python train.py --arch="resnet" --model="multi-label image tagger" --dataset="pictures of board games with random positions, seen at a slant" --train_examples=97500 --image_size=32 --crop_scale_min=0.8 --horizontal_flip=true --translate=0.06 --norm="batchnorm" --activation="elu" --drop_path=0.1 --depths=[2, 2, 4, 2] --kernel_size=3 --stem="deep" --avg_pool_shortcut=false --widths=[48, 64, 96, 160] --num_labels=11 --init="lecun_normal" --residual_init="scaled_by_depth" --optimizer="adamw" --lr=0.0019 --beta1=0.9 --beta2=0.95 --eps=1e-06 --steps=18100 --batch_size=128 --epochs=23.8 --lr_schedule="wsd" --decay_fraction=0.2 --final_lr_fraction=0.1 --warmup_steps=540 --weight_decay=0.0
Rows from block 6 of a small multi-label image tagger, named by matrix and row number. Rows with one number belong to one channel. Each number is 500 + 40 x the weight over its row's rms, rounded and kept within 0 to 999. All counts start at 0. Numbers have three digits each. After the name is the row's rms in percent of the matrix's.
After each channel's rows are labels from the 100 images, of 14976, where the channel reaches its highest value: "responds to" is what is common among them; "lies over" is the class under the peak. Only what is clearly more common there than usual is listed. The data: pictures of board games with random positions, seen at a slant.
# convs0: first 3x3 conv (model.blocks.6.convs.0.weight, 96x96x3x3, each kernel summed), inputs 0-95
# convs1: second 3x3 conv (model.blocks.6.convs.1.weight, 96x96x3x3, transposed, each kernel summed), outputs 0-95

convs0.52 093:530537429548489487405408482488495523532540544539497569535494472611400479542478495493566484556476539535488538463466533507499551505460473529492440495471526520441493569519481591538442439494506524501515482442463516516505512539515514539552500551533497565518509546525428505533527496473490460486
convs1.52 078:510463490503562432500464506520537520424462522538512488459500452498506487571568525546437548489528478555474538527526518546575435536437518512536527492508510457485544539512560466528542538503532533528546454408488424471540524501508514505442475534554554443504500519503439553551463611548501495485
responds to: second side has more; nearly empty; noughts and crosses
lies over: board

convs0.33 108:421510449511463528532490566520456479461585494496562438502498511537467491508536437553406492494593485500488481506522506546432528480553520503467451440495498519496449410463515467553532495548503450484498558483517508461492481487478458477506478467444501379491467458461480520429451488476461456544
convs1.33 103:488525377505442558539501546552497504496569470510451544536495428537554535494475528444541513475505474503522488480504533471474507537517443489557516510481491508447496505488478507489499483539467511506498429507504517535450487526424470541508518501455481494415549515471496473386420473525419375503
responds to: nearly empty
lies over: table

convs0.75 111:503406537476506497504527476471532508510552514541503563511495513545527490518507513530618530558506457519459452485521506520468517513513530453492545531496547573510514508467482508501433532533555544525530519518537547486525484521497532523556510542573510610479519605512520536584626459506512538470
convs1.75 094:500484558507538476510539538545503499458485516512500465506508476474481461507594472557379495565524458483474501524475479540526505529498515478438486514547470481449546477514484389483516479504536551510461541496416546437583497496493488522449483535479518441525477564467517525629523555489506566498
responds to: discs in an upright rack
lies over: board

convs0.85 131:538492500533537497509505456444453512549517529539458577548486540543486503546516510556545518513587468479429434469467497492437571505559542455503489506483547575501468457495483521505383453553533520505528559506567527499532498528526475474566496490504489528458508575501490548542555401464531515519
convs1.85 107:606457533464570436469508577535464502473471541529435457468503446477478461503542469564397533542487482464435513575474466527481501528525512477482508495567438467458532490491470459483497499488522473510458518498437514483598494470465477482421481518487527464489519494452484519606496527465469542468
responds to: discs on a green board; stones on a line grid
lies over: board

convs0.18 080:518482540506464509499541501443518543445521539546486539512534434530559510537477548502593530565458487510560547479502509526510516534473559528558555427488551562462573547524484521529451518529548446505553474530497557470464519526527552469467517538595518579529541482536529529556582535481523529501
convs1.18 085:502483529509522499512507454538527513479498422467462471505522513499513471500518534511470511549523465516526463403438506562544530520427510441475465423476539418511540552463438489518517492448557580490527498514485512489529526455540555568527467549605513469547512556590517553503545503454566525463
responds to: half full; noughts and crosses
lies over: board

convs0.20 077:467495504483505495542516523464450515524510573511601507476504421486529522465551518505597537473548551538545538534472531462485513549463513463504509568502484500514544419498512465448525502591492555521508466489507517537424541495488370505564523478484497534530513514557504441508553443515520517576
convs1.20 079:397512511500512519479530571479499520467532475458559518503521390478476456413530552614493501501475429427506540525459546540526500549565517481572542507475536516516530459470430521480516483596485482531513501478462521519488548494499477505507510457469502447528454515552504542535506545464511515579
responds to: discs on a green board
lies over: board

convs0.2 126:459479500491451528484503520495620510472521497483508475454511482480515491475557484467562474534510466515544489512663446524555469509560480554527521532582525463525555558513527514497493533483503541477509504512488516513434497507492581518479553535567531580492512538476490489584559587509495500502
convs1.2 123:476474515490517554508504392499596516492531532495505529516511530453466504512550486476496470510522474503594481497542409505482479499501491447465516498481574543447516488479456414448460515493555540501464524499458482423492504488498545505495500520508523470486488557476504480528692504449502509473
responds to: nearly empty; noughts and crosses
lies over: board

convs0.15 116:517511426497514484411393496488511524505522504498508559449508504527396483553505502485515456535491526528516525465505517504537498515510427560457433522542500484483503540541484535476471454491515545491508482400420615520495519523524528542491523508520491543558522510503357490514502496522542444500
convs1.15 137:541470450412533473465403456499541544490484522525526556458518469545448507523517574534523565440493507574502504480547485563537454536495483498536567466464538496506573497489504502565475602496544520499539466439502423499471534483514520532469479551555521439489506528496391522500514520488510454490
responds to: second side has more; half full
lies over: piece of the second side

convs0.51 085:533541462526488476438475562500481492555480457527480505560475483542449461499487499477602508507468553528488562442520500495482548521507494528514469458546522463410473475486495598543435467514497494483529476465490512572502488514497515560559481501465495637489487540504454496616571520464497481487
convs1.51 096:498434513484563476507466469498546517423452533548535469457511446448458486540471515490491529498480498566574564508563414532563490524422534500535552518525560470476528489493461378558555543500505580524484499466457461443453522496490563532482528516485537495503499528448467519546512568495496527496
responds to: nearly empty; second side has more; noughts and crosses
lies over: board

convs0.70 105:542527513499500529509515543518524389503502524497497418507468472497518453430498460522502550485496480523557503456493498532522483544499504562524594433522511508474570496423490541570530510495527498477554462512503470524497422367519512530466379485499462542526424533449502533543517510496512510486
convs1.70 098:497466519513510509560510515489510430462485579592447480525403506475524508588517446447439468545536484583494488462573449516524583479493534587512451535508534494482455464532518474510436472477529539498457504503469554512465430533491538501533583515456549514495471541440542490487508500511500541523
responds to: nearly empty; digit grid
lies over: board

convs0.77 063:518451568553519501518522422435545527495467523521553568537536482579525505545488512517495509524422507540524502544574454560519462492465516532529547555510480495546625548574537535522446554484573555470496467484484506512517546505486503581458518541541514544478564548503502503531488489497504544463
convs1.77 075:540540573540517457463543480490478533464448507439528462517560537488491377512549480512435494484514548500458522541474419511524495449437532480490500458521497408463494505508527528501490495467532535465524487523505441472478530470557492473498469540510424476570456559457530478520559463433586576509
responds to: half full
lies over: board

convs0.14 114:567486560475515475528514474569548516518426530476457519492519490469536541572431561473518533515356487499521501524485470513511470536437534539542561515530494491504534527570499515521480493516530553610524509525465520501524528520561537499452502554523536542544540496464533527551499529521600551485
convs1.14 109:535535556484510491465513526521500504491445554454497496513549516480507389523459452480513483541501542578506506487490495540473498532554516531390460451536527504408494507489476535551444499486398537529549550484415547570508519489554490534488492521504487566560486565492520515518518503430571542528
responds to: nearly full; noughts and crosses
lies over: board

convs0.46 057:535480506506494415493471473571517477466540470480568566471481471571483477509468541500487434549568567490475535526502438538485423486416506501503509513475487467554525530515469457523475515596497468551465391474529542472495508492496502514472473570524529500515547419539476488427456454467552515450
convs1.46 072:504534498460498406443466470466486509457433477495503511498490571527491400541451534519550442506513591497439531497449458484541545457538470487467470496514538419505494533492455561478470519547477532526517407466485457507506497538524515489504490508520465587490485530514461408483499485379510475520
responds to: noughts and crosses
lies over: board

convs0.45 076:490464520528381578505557485527512491537563498509489481541512571507551519482489510540535553518540416416491492539489488495459509508473566487556522485469458488602541572502514458483519518475528449589482553504551491441476517476421540491504470530554515515502491467513500515457487498588435470503
convs1.45 082:497504504568445451442509427516531519481512483459464455532531522514487479447501487498519514487452495555479456550426545457440448454423508528450485505416506516472460587544589519462564492437459554508517484494584428496542519445509529482493481474552494456525500512575494482464543481462525485440
responds to: discs in an upright rack
lies over: board

convs0.89 112:516497521520497501525526491549456531563497542430471498512533505418527528511424527511484544477508526425486467548432479422494521559523568501516509514512408453535530473534481493439517419549447495624532535527515509528460552491519460457515480503485479492540537461491531483460433422529554519549
convs1.89 119:530489491486526470420500527511518508516452546476510494497514457475491433433448484525549524484397504550507526568476530467427483529624504545479506482524506544441472496493482578499489498506389495525552515487476486655554512472514496476495507481482519540514497499559501513538565511457509491514
responds to: nearly full; second side has more
lies over: board

convs0.17 108:531532474517435557490497536589533440540504489507484433508493505550505428465510446490485534533453445523534475453510475548489529549537511589474535415537497513471515494453478571582537455478479433490552492492470506536528467434512488511482395514540485534560441541433467555531513503477509461483
convs1.17 099:494473458521459528582479504534509393462526550548471518541397476551576507562509496436457491503526456582488473497568444518459518512497502531491493528464520527412442483519534478535463487518486527530479498465476510503465381532462509501472492539449543476446488530413502466460497491507459469466
responds to: digit grid
lies over: table

convs0.80 096:545569486507513500497485562494483464496513507495476449514464405533492442483486518513561509485456548557527614430521519540542535555483526562534508449563528481411510452455475555570506465548474498448515430501463491533460505462505506526508457487448483605524494471509489494567533561454500486488
convs1.80 099:480451527505512525566506493514499513451518522521518490489480455488519499538497530493461523535558507525523503436533447569535564523448502514548491459499588457476476432418377417521513501534523540508482511500433554520353499520476580559526530525473517466532513478478532489474533522469517512540
responds to: nearly empty; draughts
lies over: board

convs0.0 122:430495431535418580514494529536491483519548489489520466521496546533475479498540433520459506525551416475496454498511521528406544498587551526441481430504474578504458415499508496537545455503484426513518607472525523499509483493471458496522452497490498452491462519451469532476495500500453427530
convs1.0 110:458513390522446557572503519566506479489612501509473533540473446559540531488526513452490504471502413521496473510515553499411495527503472514501511519460482569430475506494531492510501485538474497511499478487507491500473458504426476483466483496490543464418524503461492476451489481538404371471
responds to: first side has more
lies over: table

convs0.37 086:593543537526537465527499476516479530534457514435438477523529515432491510563460465507481499459552556441468473516455457455560518518512546507602512504515484415546538457487446511486421455558538552547510466512532524486485550498556526438488511467501470558494563475441517503533462448463561538522
convs1.37 102:633504532462542421435490550509478515525431590486518459471525505489493399475461467525504540520458598529449548557474456493450484525566543509456531430516513465468496488452429535527490518483445496518534492500460491550547523449519493506507490501484465543514515518464504515529514539427519545498
responds to: nearly full; draughts
lies over: board

convs0.35 065:483511496485493492501497463467470499558426485482477575462474516466497511512426557489557451433535522426529481514516481422554493426538455602500511534534499557476536497586524538424441503508490527561563531535504467538505498526570491442509566458484551520451533520522509580540493524517533499533
convs1.35 094:497444530450509468460503457499492491509473504484492510416506561441441380441478454495518498468448447477533510557529461502510490454569524495408487488585492525479528489442456556491521503497475464550520594510438495507511518436553536484462487400539546517479476485513519539552553510497503533461
responds to: nearly full; noughts and crosses
lies over: board

convs0.49 084:500446535511436510500519448573512492538549570528508540550509527541520523519440541515579529542465476505458468540545425514462436481476565509464535550479467491603557557538513519503473500535514507639544509520532488504504494521525458478487482600600530529487514499484513519521523502506531509472
convs1.49 095:488445527546483442447495467533518481486436500481486467500482539485472389502523447538505467502449451484473474570457443474443438459518535528376489501498495516475521534501521549479508488520440558543517572445512459500585488512548510462439451478533522503485458541485478471575557513418507513476
responds to: nearly full; noughts and crosses
lies over: board

convs0.32 077:567489484573444548403497495549449511572539492528500533545513562538495544432470495488571521564505517506449499497485478518507501504493499542483500507444419443576470556524487576523540465535473489552547440471548557540488480523498483477485418525559510578549519467488443472543518484523534471485
convs1.32 102:485390490492484395425458513500462412497419520506435479490398459485456445483484493466536472499405482488515453541522510508468435443518517495478505529478504498476471474508512509492536514514478527560533510396505457496545398508516502461443511506535503514474459498468425456525516479498483502474
responds to: nearly full; discs in an upright rack
lies over: board

convs0.36 111:515526514483504491517511511514516378498503506494499445508460482515507455408492497501509551454491520524538547470497501542544487568484494542515595432514518504480579500422500543581536517480521497459545450522482464523480438354538530540500412489509465530524410530525523535522510498498509509481
convs1.36 104:452461531519499500550529485462500407473467542557510460529383498461534499526506478449488454543497527592500508462557505498538593459447530569543422524530533472482454469518508517477447485470550506493470497520492557497451421528493563498566584455484525525493447502506560504463489511544498525525
responds to: noughts and crosses
lies over: board

convs0.78 154:473484501546500514486507448449469515518545523584484564553509542548496483510542492571530531528549444498417441491445520498414561491530526444462496516433519586507484489489509543491440479526540487512528550512576516523568501501517447481562487514518516503473505575546498539542592398484500511496
convs1.78 118:525435501488567427470502530531503489488477482546495472480484473495471454498585485582397523522479483500425522566484545529534491527518490463476485522543476492464516545509524444462532502493549501499445487477461493471640484473440494478464502503514545446480492517519475546626520556522443519447
responds to: nearly empty; stones on a line grid
lies over: board

convs0.71 083:509510489546476482436523443439452514503504562561530529552516509560500514525495519519557558491490504564463517523430553472451622477451521452514470493466538533476509526513564562491481493476516479461511540471581483525447529487474493522587517441509517495518504590606491523491536443547456487524
convs1.71 079:484461493493525404487492509493509512463453507509535471448508489496500499490577518561466537488533506494440529546469649489529440537451510454538492514496459506489505547528554499455555502450535500526521457470511490477551537462476472480489488502528520439567517536577494607534456560603503521454
responds to: stones on a line grid
lies over: board